{"image_size": 32, "cond_dim": 128, "cond_dropout": 0.1, "logit_normal_time": true, "activation": "gelu", "kv_group_size": 2, "layers": 10, "shampoo_beta": 0.95, "steps": 22500, "batch_size": 128, "epochs": 28.3, "adamw_weight_decay_other_params": 0.01}
Rows from block 5 of a small class-conditioned image flow-matching model, named by matrix and row number. Rows with one number belong to one neuron. Each number is 50 + 12 x the weight over its row's rms, rounded and kept within 0 to 99. All counts start at 0.
Before each neuron's rows are labels from the 100 images, of 14976 (inputs lightly noised), where the neuron reaches its highest value: "place" is the part of the image that holds the peak. Only what is clearly more common there than usual is listed. The data: cartoon faces. In brackets: how many of the 100.
# fc1: MLP up (model.blocks.5.mlp.fc1.weight, 1536x384), inputs 192-287
# fc2: MLP down (model.blocks.5.mlp.fc2.weight, 384x1536, transposed), outputs 192-287

place: bottom left (71)
fc1.353:49 39 33 52 74 41 81 28 51 37 58 67 61 69 60 31 46 55 36 45 65 48 54 60 41 61 71 51 49 57 56 39 49 47 52 60 50 51 53 48 63 82 46 59 53 61 46 67 35 54 57 31 59 50 42 45 44 55 32 51 74 41 50 55 30 45 55 50 50 59 60 62 68 45 65 60 40 64 43 61 54 37 40 29 27 52 71 63 53 54 42 44 58 62 40 52
fc2.353:50 38 73 51 76 42 36 76 24 39 25 50 59 48 45 53 58 57 66 59 27 41 56 36 51 60 46 45 56 38 42 39 50 12 47 50 46 46 43 34 52 36 51 40 36 58 62 42 67 52 54 54 63 54 51 50 63 46 35 29 54 64 48 37 39 43 58 55 47 62 51 62 55 41 43 60 49 28 49 47 44 51 46 50 60 32 44 38 47 25 67 43 52 42 24 53

place: bottom left (67)
fc1.117:35 73 26 61 70 69 71 51 54 39 40 37 61 62 51 69 49 56 46 44 77 44 50 73 63 49 64 55 72 41 54 57 70 48 64 68 63 52 54 41 39 72 33 41 34 49 61 57 41 56 29 56 50 60 71 33 32 66 61 61 51 48 52 53 31 47 56 49 60 54 67 71 51 49 46 57 43 55 33 50 53 70 42 54 48 56 47 41 48 46 52 59 49 62 58 47
fc2.117:67 41 65 47 49 56 36 40 44 31 41 52 55 56 48 38 68 64 55 51 42 36 60 30 63 46 21 63 26 53 48 56 44 44 72 55 39 46 56 40 55 48 47 60 38 47 48 55 37 53 69 59 46 45 49 39 50 44 41 58 47 50 45 45 47 48 48 47 13 65 72 45 53 58 39 64 59 45 35 48 51 48 47 54 67 46 54 62 58 42 48 52 31 49 59 40

place: top right (90)
fc1.251:42 54 40 33 41 45 49 49 58 59 60 50 60 44 34 67 46 60 46 34 51 51 37 40 44 41 26 54 46 52 50 55 34 54 59 60 70 51 31 59 54 72 37 57 59 57 49 50 29 51 64 58 36 44 61 44 51 27 40 20 54 51 66 72 44 66 42 51 49 47 53 34 85 56 52 57 65 59 42 41 70 40 63 44 59 33 51 43 56 26 63 47 66 39 36 23
fc2.251:48 45 31 41 39 63 59 41 34 73 36 43 33 42 29 31 60 54 29 45 42 60 56 48 58 63 62 58 27 42 58 51 51 40 55 60 43 47 51 43 34 33 61 53 40 53 48 51 71 45 46 55 60 56 35 44 43 51 61 52 49 60 51 44 49 61 57 61 67 78 74 68 53 45 41 55 62 38 47 54 56 54 46 42 59 61 36 60 42 38 42 54 55 67 37 79

place: top right (76)
fc1.615:40 45 79 42 46 54 64 30 52 58 33 60 38 34 62 40 47 49 44 48 55 49 59 66 65 40 38 46 33 45 49 32 51 45 41 71 51 54 52 58 60 44 46 47 29 39 28 62 55 48 44 57 52 48 45 42 63 60 53 57 41 20 54 51 33 47 33 64 47 58 40 41 48 43 45 36 48 62 30 45 42 41 74 43 58 39 45 41 60 42 47 50 56 29 38 43
fc2.615:65 48 47 37 62 53 60 51 51 56 45 29 32 36 39 58 56 69 49 43 75 44 51 46 73 58 60 55 33 56 51 56 39 36 50 69 40 45 61 54 67 51 35 56 41 50 53 44 35 48 66 45 57 53 43 44 49 62 50 63 59 65 46 51 58 43 57 22 55 52 36 39 43 47 29 43 70 30 43 61 48 54 52 52 58 74 38 58 59 51 67 46 55 34 50 52

place: top centre (41)
fc1.24:60 43 43 52 53 27 81 51 33 49 45 62 31 44 41 43 65 55 55 55 47 62 38 42 44 47 51 60 69 43 48 73 72 38 48 49 46 54 41 52 54 42 45 52 53 52 42 53 56 53 09 38 73 52 50 43 58 51 52 54 40 28 38 31 49 60 57 62 66 45 41 52 58 42 57 53 51 38 31 58 54 52 33 67 44 50 56 49 48 55 43 62 69 46 41 67
fc2.24:47 42 42 44 58 27 35 64 34 66 47 55 25 43 61 44 59 40 43 52 56 62 60 62 39 49 49 46 54 74 50 43 45 68 55 47 62 44 50 47 49 55 33 40 61 54 51 50 43 53 61 60 44 51 49 67 55 45 66 47 52 70 43 41 54 63 64 30 20 44 24 51 50 55 31 45 42 75 28 61 41 55 42 42 71 46 50 56 37 83 59 45 47 42 54 54

place: top centre (78)
fc1.673:53 50 44 51 47 52 37 39 61 34 51 67 44 63 35 53 27 66 64 47 63 57 65 39 47 53 63 38 51 49 69 43 74 64 37 66 46 36 55 41 51 59 38 38 61 44 47 38 47 49 31 50 45 58 51 47 50 80 70 49 51 51 45 62 45 65 36 49 41 46 52 50 43 52 52 41 50 69 64 69 52 53 59 58 48 65 36 48 61 43 66 33 65 58 69 44
fc2.673:44 39 37 38 46 51 41 36 59 45 37 44 09 58 52 46 63 55 60 55 38 59 43 28 76 73 45 45 47 44 11 53 66 61 35 70 42 41 61 50 27 71 35 48 44 52 37 67 36 46 42 58 55 45 60 70 65 40 71 45 33 22 36 43 27 54 51 74 58 52 47 37 54 72 60 61 62 54 45 46 41 41 40 52 27 59 40 38 68 62 38 30 41 86 48 40

place: middle left (41)
fc1.79:57 31 45 46 29 78 65 67 26 65 56 41 50 45 55 43 52 40 40 32 45 45 71 33 51 47 78 53 44 76 33 25 65 61 44 39 57 46 58 34 65 53 34 30 63 32 53 27 41 47 62 28 53 46 32 46 52 35 58 32 51 52 57 79 37 61 40 73 48 75 47 68 64 43 67 66 48 38 63 40 45 27 70 41 51 54 59 58 55 56 45 52 55 51 47 45
fc2.79:69 68 61 51 32 80 56 55 48 52 34 56 54 53 19 59 30 45 61 35 66 52 44 54 30 33 42 43 39 21 65 53 47 50 48 33 32 40 49 31 61 44 62 62 53 45 44 53 69 55 44 64 47 43 48 65 44 59 36 35 51 42 59 79 59 52 53 26 51 57 45 59 54 31 73 45 62 46 47 51 63 59 50 53 51 42 35 37 37 59 50 29 32 68 47 68

place: top centre (72)
fc1.106:21 41 26 57 59 52 53 28 40 62 66 70 48 62 50 43 48 38 60 55 50 61 43 53 65 68 60 42 57 66 46 66 43 46 40 33 35 63 41 56 49 42 38 61 53 31 53 61 38 42 71 67 56 53 58 54 50 44 77 53 54 35 60 62 46 53 38 60 43 42 42 62 73 44 40 39 41 40 53 42 44 67 43 45 59 31 53 55 41 43 54 60 48 70 56 47
fc2.106:69 42 54 54 43 46 26 51 35 53 59 64 34 54 51 57 46 26 53 50 72 54 46 36 56 62 31 50 52 54 39 57 43 73 30 60 59 59 53 26 59 72 50 63 47 30 54 42 52 48 35 45 48 47 58 60 52 71 30 72 46 36 44 65 33 39 41 38 50 22 62 47 43 69 66 49 57 49 58 32 53 56 48 55 52 61 67 49 43 53 40 55 51 42 48 31

place: bottom centre (79)
fc1.152:49 58 53 52 44 59 40 64 17 35 83 49 58 41 46 68 64 31 62 44 52 38 44 46 41 65 48 55 53 28 52 57 38 56 50 49 32 59 56 43 63 59 37 62 55 24 41 48 44 33 44 29 50 59 49 41 55 58 61 51 61 44 64 62 52 49 44 53 55 45 55 57 71 35 43 33 48 34 65 45 39 44 44 67 54 52 39 52 52 25 59 26 51 25 41 35
fc2.152:51 67 48 52 55 67 53 44 39 41 61 49 41 46 50 26 52 61 46 61 60 45 23 56 49 42 66 52 46 53 47 42 42 61 47 68 61 55 35 36 51 38 66 23 64 37 55 58 36 47 59 40 59 50 39 71 52 59 51 57 35 55 66 53 52 29 51 45 51 34 62 63 47 46 68 29 68 53 55 41 36 38 50 53 35 68 73 50 45 47 41 53 45 47 55 44

place: bottom right (35); middle left (26)
fc1.489:44 31 70 56 32 56 41 42 51 55 69 50 32 44 59 54 51 40 51 48 55 67 30 34 46 56 61 69 58 62 48 50 66 51 03 54 58 42 64 52 65 36 53 62 37 75 44 48 40 67 56 58 57 57 60 33 38 54 35 57 48 58 47 49 50 57 45 43 54 41 70 47 37 51 49 52 47 61 61 30 62 61 39 44 50 41 66 41 42 49 53 53 63 66 53 64
fc2.489:55 43 54 64 37 58 42 50 26 64 52 16 54 37 60 51 42 51 47 56 39 54 51 40 42 50 64 59 99 54 66 65 28 32 47 50 42 60 48 65 50 55 40 60 49 46 52 56 67 49 56 57 46 45 55 19 51 72 52 34 56 61 52 30 53 60 64 39 44 33 49 47 43 58 46 48 39 53 31 33 36 58 57 50 27 63 48 53 48 46 34 52 51 53 54 37

place: bottom right (62)
fc1.573:34 38 35 57 44 28 38 65 66 26 62 59 40 69 56 58 66 80 45 46 56 12 46 53 43 53 49 39 77 26 29 46 55 57 30 46 58 50 51 52 82 59 58 37 64 71 60 38 83 68 45 44 48 46 44 68 61 52 47 52 47 56 60 54 32 48 56 52 51 77 47 38 66 21 45 45 63 47 42 40 55 54 31 49 55 51 52 39 67 48 21 53 60 64 51 57
fc2.573:48 41 79 42 42 36 38 28 76 31 39 33 45 82 52 37 64 35 49 56 43 62 35 85 42 40 37 61 58 59 54 50 47 38 44 53 41 39 54 55 70 68 55 49 72 56 55 48 46 42 46 42 51 50 52 34 53 70 57 30 45 48 43 57 34 52 47 48 37 42 44 51 38 22 31 50 28 60 31 48 42 48 69 64 30 50 63 61 50 51 69 58 54 80 62 49

place: bottom right (76)
fc1.171:32 46 62 46 41 55 39 43 48 57 35 58 29 52 56 40 55 49 47 33 39 44 64 48 61 54 53 31 54 67 28 43 51 51 56 60 76 33 46 46 52 47 36 43 52 42 38 54 58 34 51 40 44 50 19 62 33 60 39 31 42 58 50 69 42 38 48 63 39 58 37 56 43 46 48 55 38 56 60 48 67 57 67 48 51 29 66 52 35 28 49 61 52 40 47 48
fc2.171:30 46 76 54 31 50 31 65 27 59 49 39 55 54 57 56 42 28 47 41 46 51 32 65 47 67 70 53 45 14 44 57 40 61 52 39 70 62 48 39 34 49 67 51 43 53 38 40 38 52 70 31 60 48 49 49 39 35 49 66 48 52 60 26 34 66 41 73 67 53 76 33 54 32 40 42 71 44 45 50 56 51 30 46 28 52 60 39 40 19 68 52 42 53 45 29

place: bottom left (41)
fc1.653:28 52 52 47 48 41 50 48 26 45 63 64 36 46 56 51 55 47 42 27 35 73 52 35 48 57 44 57 61 58 32 39 47 48 61 53 60 55 37 31 42 57 55 43 59 67 44 47 43 38 48 63 50 63 71 65 70 49 37 56 54 56 35 51 64 44 60 67 57 39 47 56 68 56 51 60 45 54 39 52 21 37 60 43 44 39 63 26 45 50 40 31 44 42 51 47
fc2.653:62 63 60 43 40 66 50 64 33 50 64 25 42 43 40 40 46 45 59 46 53 43 60 77 51 41 38 38 54 24 40 39 41 42 49 52 41 33 31 49 61 32 42 41 67 40 50 43 85 47 64 56 54 54 47 35 57 67 53 64 47 33 51 28 79 52 29 37 51 57 51 51 56 58 53 70 41 37 68 53 39 62 24 48 48 63 42 65 48 36 58 50 29 44 61 57

place: top centre (26)
fc1.27:60 46 48 60 48 57 56 50 44 56 49 57 32 51 47 81 54 41 46 36 48 62 70 35 45 59 71 69 69 38 62 44 20 41 59 58 34 59 41 35 53 54 52 36 56 49 87 44 49 26 40 25 46 44 27 52 64 63 38 52 26 32 39 50 65 50 46 56 36 67 50 63 60 52 41 34 47 55 50 53 43 42 45 52 69 36 42 54 55 65 32 66 70 54 49 55
fc2.27:65 45 48 43 48 67 43 62 58 57 52 40 56 49 49 50 30 30 66 43 30 52 48 57 49 55 54 52 39 40 38 86 46 41 43 43 50 48 52 39 55 40 66 67 52 40 45 56 63 48 48 37 53 73 55 53 70 41 43 54 51 64 51 70 24 58 47 49 33 69 54 63 49 42 59 51 54 45 53 41 55 54 48 31 40 66 41 51 46 50 54 35 34 52 51 56

place: centre (42); middle left (40)
fc1.664:51 50 36 83 32 61 46 39 56 31 54 40 23 58 28 38 45 66 39 48 31 56 25 63 38 41 36 64 43 53 51 47 45 45 56 41 52 63 35 61 59 54 49 34 44 38 57 51 61 47 70 45 49 51 32 35 70 44 69 81 51 15 48 61 73 60 53 47 62 54 58 49 48 62 58 47 54 52 28 59 45 46 42 48 59 46 45 40 48 52 44 61 49 42 51 36
fc2.664:59 42 82 75 36 48 58 59 59 53 58 47 31 57 73 44 36 34 58 55 49 50 46 59 46 35 45 48 67 37 53 20 52 59 49 41 67 50 43 52 41 54 56 77 43 68 41 50 53 47 49 40 59 53 42 56 61 52 42 74 43 80 44 70 65 51 53 57 33 54 70 33 54 34 35 39 57 43 49 51 50 41 49 48 55 54 61 33 63 53 46 50 41 46 33 67

place: centre (51)
fc1.222:74 46 52 44 57 57 53 48 76 56 44 42 35 36 47 62 42 49 65 58 42 45 44 45 62 38 68 24 49 26 47 61 56 50 45 41 50 44 34 55 70 61 58 48 50 30 39 51 50 48 55 59 41 34 49 50 67 64 55 53 39 39 63 51 54 47 38 37 62 37 65 51 48 60 40 57 54 52 52 39 67 69 43 40 49 47 43 49 53 39 71 62 65 39 70 54
fc2.222:38 57 48 37 70 36 60 55 63 60 62 49 53 47 66 44 43 29 32 37 56 48 56 57 60 62 40 56 58 72 57 61 60 53 55 44 58 51 59 81 61 37 48 61 49 40 44 48 27 41 67 51 47 23 44 62 44 51 34 39 51 59 41 46 55 46 48 43 37 53 59 57 37 60 50 72 39 55 57 54 33 45 57 34 42 46 52 62 52 47 25 60 82 34 57 72

place: bottom left (61); bottom centre (28)
fc1.361:26 55 45 71 53 44 40 47 54 51 44 51 44 56 47 63 61 46 42 60 64 40 55 67 77 75 43 58 38 74 53 30 42 39 42 62 47 58 55 56 52 46 49 50 36 66 33 55 50 54 53 37 53 65 66 32 41 65 63 57 50 52 52 33 35 46 34 35 55 69 40 76 39 54 50 42 45 47 81 47 48 41 50 31 57 38 57 47 64 56 45 73 33 57 71 53
fc2.361:52 31 51 64 60 54 60 50 42 57 36 50 58 49 53 50 56 66 60 49 39 45 43 24 69 49 66 62 54 45 46 37 62 51 18 57 73 43 60 67 32 61 64 47 47 61 43 46 33 53 47 31 47 47 55 45 54 44 56 62 51 56 52 36 39 54 60 67 51 50 57 36 49 34 54 67 63 44 70 46 38 63 67 57 47 47 36 53 46 57 42 51 37 56 59 33

place: middle right (39)
fc1.35:39 65 32 36 44 30 60 40 55 79 52 67 41 61 55 60 53 57 70 52 45 50 83 49 44 59 49 44 48 88 51 36 46 44 50 55 46 55 69 47 45 48 51 67 52 59 38 65 54 49 54 45 38 35 50 36 67 47 43 45 56 55 55 77 50 42 41 64 73 55 54 71 55 41 62 63 70 40 57 54 50 56 41 48 50 42 65 43 45 69 50 41 55 42 36 70
fc2.35:56 45 63 28 61 39 45 74 58 80 41 45 26 61 45 45 64 50 59 50 60 54 24 46 52 46 48 29 45 44 58 38 39 33 28 65 64 60 75 60 69 51 43 29 26 54 63 27 67 45 62 49 49 40 45 38 32 58 30 30 47 46 45 68 49 49 38 45 34 32 54 66 61 46 72 61 30 53 52 45 62 59 70 59 72 38 63 47 57 64 54 30 48 45 54 51

place: middle right (47); bottom centre (37)
fc1.541:59 55 43 20 60 46 31 27 58 58 51 38 42 54 50 55 72 64 63 65 36 44 44 40 61 59 48 42 65 35 61 49 37 39 38 53 63 45 46 62 40 45 32 50 48 45 71 57 63 51 42 21 48 41 39 62 51 57 58 37 45 58 50 62 37 46 38 46 49 55 43 59 37 57 60 42 38 22 47 39 45 44 41 34 42 44 57 43 61 34 33 47 40 56 41 44
fc2.541:32 60 61 15 70 58 64 80 48 53 50 49 64 58 45 48 63 38 45 59 52 50 46 69 54 49 57 57 43 62 45 61 58 53 43 68 62 45 57 68 43 39 63 59 63 51 39 47 32 51 62 39 54 49 49 57 54 52 60 47 42 52 48 52 24 54 53 49 67 51 51 55 58 62 57 33 31 59 56 66 60 39 52 45 60 53 45 77 49 35 65 40 49 62 46 52

place: bottom centre (55); centre (25)
fc1.279:32 41 48 41 53 57 33 45 55 54 44 58 42 64 51 52 34 47 56 52 58 51 43 57 56 51 41 53 59 46 67 60 42 40 42 47 56 33 38 33 68 50 59 33 38 29 28 42 53 64 53 59 33 72 36 49 56 55 39 70 55 46 43 43 47 52 45 49 36 28 44 24 39 20 54 59 53 47 58 55 68 44 46 65 73 42 20 31 52 53 64 39 59 40 45 48
fc2.279:52 48 65 52 42 60 35 51 53 70 46 34 44 68 44 41 49 58 46 55 47 47 44 46 57 39 32 51 57 68 33 34 45 45 45 40 49 52 40 30 65 38 33 65 29 57 61 54 50 41 52 70 42 76 57 39 51 42 52 53 57 48 45 47 58 61 54 60 63 36 62 51 43 36 41 56 35 55 44 40 53 48 53 57 32 61 53 61 64 45 28 47 43 39 53 49

place: middle right (55)
fc1.724:39 74 55 44 52 52 30 42 42 69 68 61 41 55 68 56 40 41 60 52 58 59 53 45 50 51 49 34 46 39 27 57 43 42 55 45 51 41 48 30 49 52 34 40 72 48 28 54 41 54 63 29 55 60 70 54 65 20 43 32 52 45 48 52 49 59 45 37 28 65 43 54 36 50 54 66 45 45 46 48 30 34 62 47 51 49 48 22 66 54 57 40 46 29 37 65
fc2.724:68 71 64 39 49 55 72 58 29 66 59 44 53 48 36 59 51 61 54 64 36 50 46 73 44 43 42 54 42 46 58 49 55 38 56 43 46 41 32 27 40 54 52 71 66 36 66 55 58 44 41 60 64 42 48 46 32 66 60 48 51 54 49 53 43 30 49 66 78 45 41 42 62 24 45 54 55 48 43 54 40 45 35 44 63 55 49 61 44 67 53 41 49 39 59 46

place: middle right (43)
fc1.316:50 46 41 36 73 45 43 51 38 48 63 75 54 45 44 52 39 26 58 66 60 55 31 59 72 58 35 34 64 51 52 52 33 87 47 63 58 47 47 40 53 65 74 61 23 51 49 49 49 41 57 44 35 51 56 66 48 41 54 33 46 43 36 54 37 84 58 40 71 63 21 62 49 36 43 69 44 61 38 54 48 51 69 34 40 43 61 57 44 44 41 49 36 61 47 68
fc2.316:37 50 43 35 64 33 56 49 37 45 49 32 57 46 42 46 53 34 58 73 41 51 63 39 49 60 73 41 16 50 54 54 77 16 54 78 36 34 45 38 43 35 32 27 10 53 42 52 54 48 29 62 46 46 43 22 50 42 47 53 53 49 57 72 32 39 48 54 39 74 26 64 50 60 63 59 51 29 50 38 54 44 13 50 45 49 45 42 54 58 46 23 40 50 49 31

place: top right (81)
fc1.622:38 44 50 43 56 69 37 81 39 29 58 55 23 40 40 73 59 52 58 51 47 49 18 43 39 55 50 47 53 39 52 64 45 39 56 76 42 53 52 37 62 34 56 74 42 39 33 58 48 47 52 65 47 56 50 62 65 52 58 59 58 44 58 41 49 49 43 72 65 52 52 42 49 28 43 56 55 62 73 53 51 45 50 64 45 46 61 50 39 52 33 40 39 44 58 30
fc2.622:79 39 62 48 55 61 56 39 62 30 59 54 31 45 60 45 65 53 58 52 51 52 48 50 29 62 61 61 20 69 41 48 51 74 55 61 32 55 40 34 53 52 30 36 57 42 39 38 42 46 44 46 41 46 55 53 60 39 41 57 55 62 61 45 65 55 43 50 45 54 39 55 38 50 77 54 27 33 66 36 65 49 71 52 28 58 57 44 46 62 57 41 45 43 54 64

place: bottom left (50)
fc1.711:43 65 48 37 56 27 67 65 61 38 33 52 61 65 48 33 56 66 58 56 73 34 41 30 59 53 49 47 46 25 65 63 67 44 52 55 36 20 36 37 56 50 40 50 40 73 39 81 46 74 57 65 54 49 60 62 29 64 42 31 61 46 48 57 42 39 38 51 33 49 52 29 64 27 54 77 66 47 39 49 42 60 44 70 44 56 53 35 67 68 39 49 57 45 47 43
fc2.711:72 52 61 35 74 37 42 45 48 41 48 51 66 45 47 53 61 50 75 54 43 41 44 76 69 56 62 50 48 77 38 58 40 64 47 43 74 48 48 29 49 47 56 47 56 84 50 80 43 47 47 50 51 43 38 29 55 53 46 44 43 42 46 59 50 59 42 58 53 73 55 65 47 49 32 57 30 45 47 69 57 53 59 45 53 41 61 71 48 53 44 36 46 49 42 48

place: middle right (43)
fc1.226:54 34 67 62 52 59 43 46 55 86 53 62 47 46 29 55 52 33 61 52 46 41 56 15 41 59 44 45 35 79 47 47 49 56 45 52 47 48 43 64 52 49 47 41 55 54 46 55 76 61 51 46 46 64 52 31 48 44 48 48 60 49 42 51 68 45 49 50 66 33 39 59 51 42 46 55 49 51 58 52 58 45 53 56 54 63 37 39 49 26 42 44 39 64 52 60
fc2.226:55 37 31 30 58 67 58 56 58 39 45 64 53 37 54 46 52 66 50 45 51 40 30 76 75 50 53 55 23 51 40 65 50 59 70 61 52 49 52 47 47 45 40 34 64 41 46 48 53 58 45 46 42 40 54 49 53 50 56 30 60 54 48 46 56 52 49 46 67 62 64 44 41 37 59 52 55 27 35 49 52 47 42 40 35 41 58 56 56 50 33 57 29 55 50 65

place: middle right (66)
fc1.564:30 53 48 47 26 46 41 55 42 43 58 49 41 69 41 47 61 45 65 62 57 35 34 62 49 54 50 52 85 33 48 55 44 36 27 25 35 59 50 41 66 59 43 50 66 48 53 37 45 49 51 49 51 37 28 52 41 53 32 65 27 61 48 41 67 51 58 46 64 65 39 78 48 45 56 28 56 66 73 70 60 33 61 49 40 25 50 40 56 62 60 49 59 53 18 52
fc2.564:44 50 51 40 33 40 51 30 52 57 66 69 37 59 46 58 54 58 53 46 40 55 71 43 55 57 73 62 60 37 51 56 56 69 43 23 61 48 45 23 41 40 40 56 50 49 53 61 65 45 52 44 44 47 55 55 48 78 65 67 42 61 57 48 61 46 52 73 16 44 73 55 42 49 54 29 36 41 48 46 52 57 38 54 52 37 43 43 48 49 41 44 44 55 52 53

place: bottom centre (48)
fc1.383:56 47 39 35 34 53 48 46 43 47 64 42 43 57 54 64 51 48 45 62 51 59 42 39 62 76 55 42 32 56 41 59 45 38 45 51 54 46 54 36 45 31 42 52 54 50 53 45 55 34 59 53 50 44 62 72 65 70 55 45 42 65 61 63 48 53 47 56 66 77 52 39 55 46 43 75 37 38 50 63 51 63 53 60 37 40 37 46 39 56 42 57 54 49 77 50
fc2.383:45 53 36 41 46 59 34 49 71 33 48 64 10 40 63 64 65 52 42 60 48 44 44 75 49 39 30 62 36 48 71 58 58 54 48 51 51 58 42 42 44 72 54 55 53 54 58 68 52 49 35 48 48 28 46 65 35 44 40 45 46 51 52 52 62 59 58 52 51 40 51 71 56 46 49 63 66 43 52 43 38 42 63 41 64 45 53 64 51 49 47 65 55 71 44 51

place: top centre (36); top right (36)
fc1.466:19 48 62 68 60 40 62 24 40 54 51 65 74 26 43 61 71 31 44 38 52 55 55 41 54 42 42 65 56 52 46 34 47 41 37 62 52 39 57 77 72 76 61 55 28 55 29 53 65 50 45 28 45 47 53 31 55 31 53 56 32 47 36 55 42 58 49 43 57 59 60 46 52 84 63 59 69 45 57 76 38 58 67 53 67 53 47 47 37 49 62 40 46 52 41 61
fc2.466:79 54 27 67 59 45 45 66 44 68 47 36 68 48 55 37 59 66 33 36 51 53 45 46 65 69 64 53 68 32 53 50 61 36 57 44 42 47 37 75 57 45 69 33 37 63 31 49 57 51 42 59 49 48 48 45 27 76 50 32 55 58 45 43 57 45 40 64 51 45 48 50 50 45 44 51 44 67 61 48 71 59 38 59 37 44 59 36 39 43 47 38 51 21 58 48

place: bottom centre (67)
fc1.240:56 36 45 52 42 57 65 59 28 32 34 61 34 38 43 26 51 43 63 65 38 57 34 43 49 48 31 66 36 43 43 62 37 47 49 37 38 58 26 60 56 44 48 68 32 67 57 53 55 71 53 45 52 48 38 39 71 31 46 47 46 48 40 54 55 53 52 57 28 40 30 41 44 63 38 32 52 53 71 46 50 20 39 63 43 47 61 32 44 31 41 42 71 47 61 36
fc2.240:63 55 34 65 29 74 33 50 77 46 49 30 37 29 39 38 48 54 29 43 48 51 57 74 66 38 46 46 51 38 58 44 64 70 73 28 40 45 46 33 44 46 41 36 53 65 54 49 58 55 38 50 52 62 43 40 44 50 61 59 62 70 57 38 52 57 65 76 63 37 66 57 42 53 45 50 66 49 79 43 52 52 56 51 39 43 50 59 42 42 49 38 66 64 44 49

place: top centre (59)
fc1.569:56 45 62 60 50 63 52 76 34 52 42 47 40 36 27 56 35 47 44 66 56 44 54 62 77 26 45 29 58 41 46 31 59 68 51 61 38 49 74 23 59 41 63 36 60 34 61 57 54 43 71 27 50 47 63 39 65 40 50 33 72 52 58 44 58 64 62 45 47 49 67 66 58 50 36 54 39 37 55 53 31 48 39 52 49 73 40 63 49 52 54 33 67 60 50 44
fc2.569:65 43 47 46 56 47 47 18 29 42 49 77 43 56 68 44 26 50 52 41 58 45 50 29 54 61 53 48 66 54 69 51 43 55 39 77 61 58 57 53 51 53 52 64 50 49 45 51 41 39 50 67 61 71 52 57 44 48 51 26 45 59 42 46 29 70 64 54 65 63 51 56 51 52 47 40 38 68 66 47 21 51 45 44 49 30 63 40 44 63 58 39 26 65 61 70

place: top centre (68)
fc1.474:46 38 47 47 43 46 44 47 58 66 55 68 56 45 58 62 17 55 37 43 59 44 58 44 64 31 63 39 33 52 58 42 22 39 58 62 39 54 55 44 64 42 61 59 48 36 64 50 21 61 60 72 53 49 51 69 59 50 64 43 51 38 49 44 55 56 54 58 48 71 48 48 46 60 49 33 62 52 40 46 61 63 82 49 56 65 45 50 70 28 62 63 46 43 17 49
fc2.474:46 50 40 45 39 26 43 73 51 52 40 35 50 55 49 49 32 54 65 48 62 44 29 50 66 66 52 50 56 53 33 44 57 75 45 65 80 52 48 55 51 48 44 36 49 37 53 52 54 48 47 50 53 48 71 60 40 56 36 47 50 32 50 23 37 73 48 54 54 52 42 57 41 56 59 46 27 48 55 43 58 53 21 40 25 30 71 47 59 38 35 32 34 46 50 51

place: middle left (97)
fc1.710:65 51 58 34 35 36 56 46 52 26 38 55 59 78 58 45 46 36 35 45 81 26 62 23 57 33 62 29 54 62 48 66 71 64 51 66 61 51 57 55 70 52 37 36 41 39 46 60 58 49 43 69 48 56 60 58 58 53 44 55 65 42 52 45 46 49 19 61 35 27 62 65 59 39 74 42 42 57 46 60 22 60 50 35 47 55 39 45 50 34 54 41 63 42 50 49
fc2.710:31 48 50 49 51 39 55 55 46 27 47 39 42 58 48 47 68 75 47 64 39 46 56 49 50 62 46 54 38 44 35 55 39 60 51 76 45 46 54 58 48 66 69 52 33 52 58 57 44 52 28 36 65 65 44 45 54 26 59 71 53 63 48 51 50 47 53 63 60 35 59 30 52 62 39 67 60 67 54 49 33 42 64 52 43 59 53 32 57 45 29 51 48 48 48 38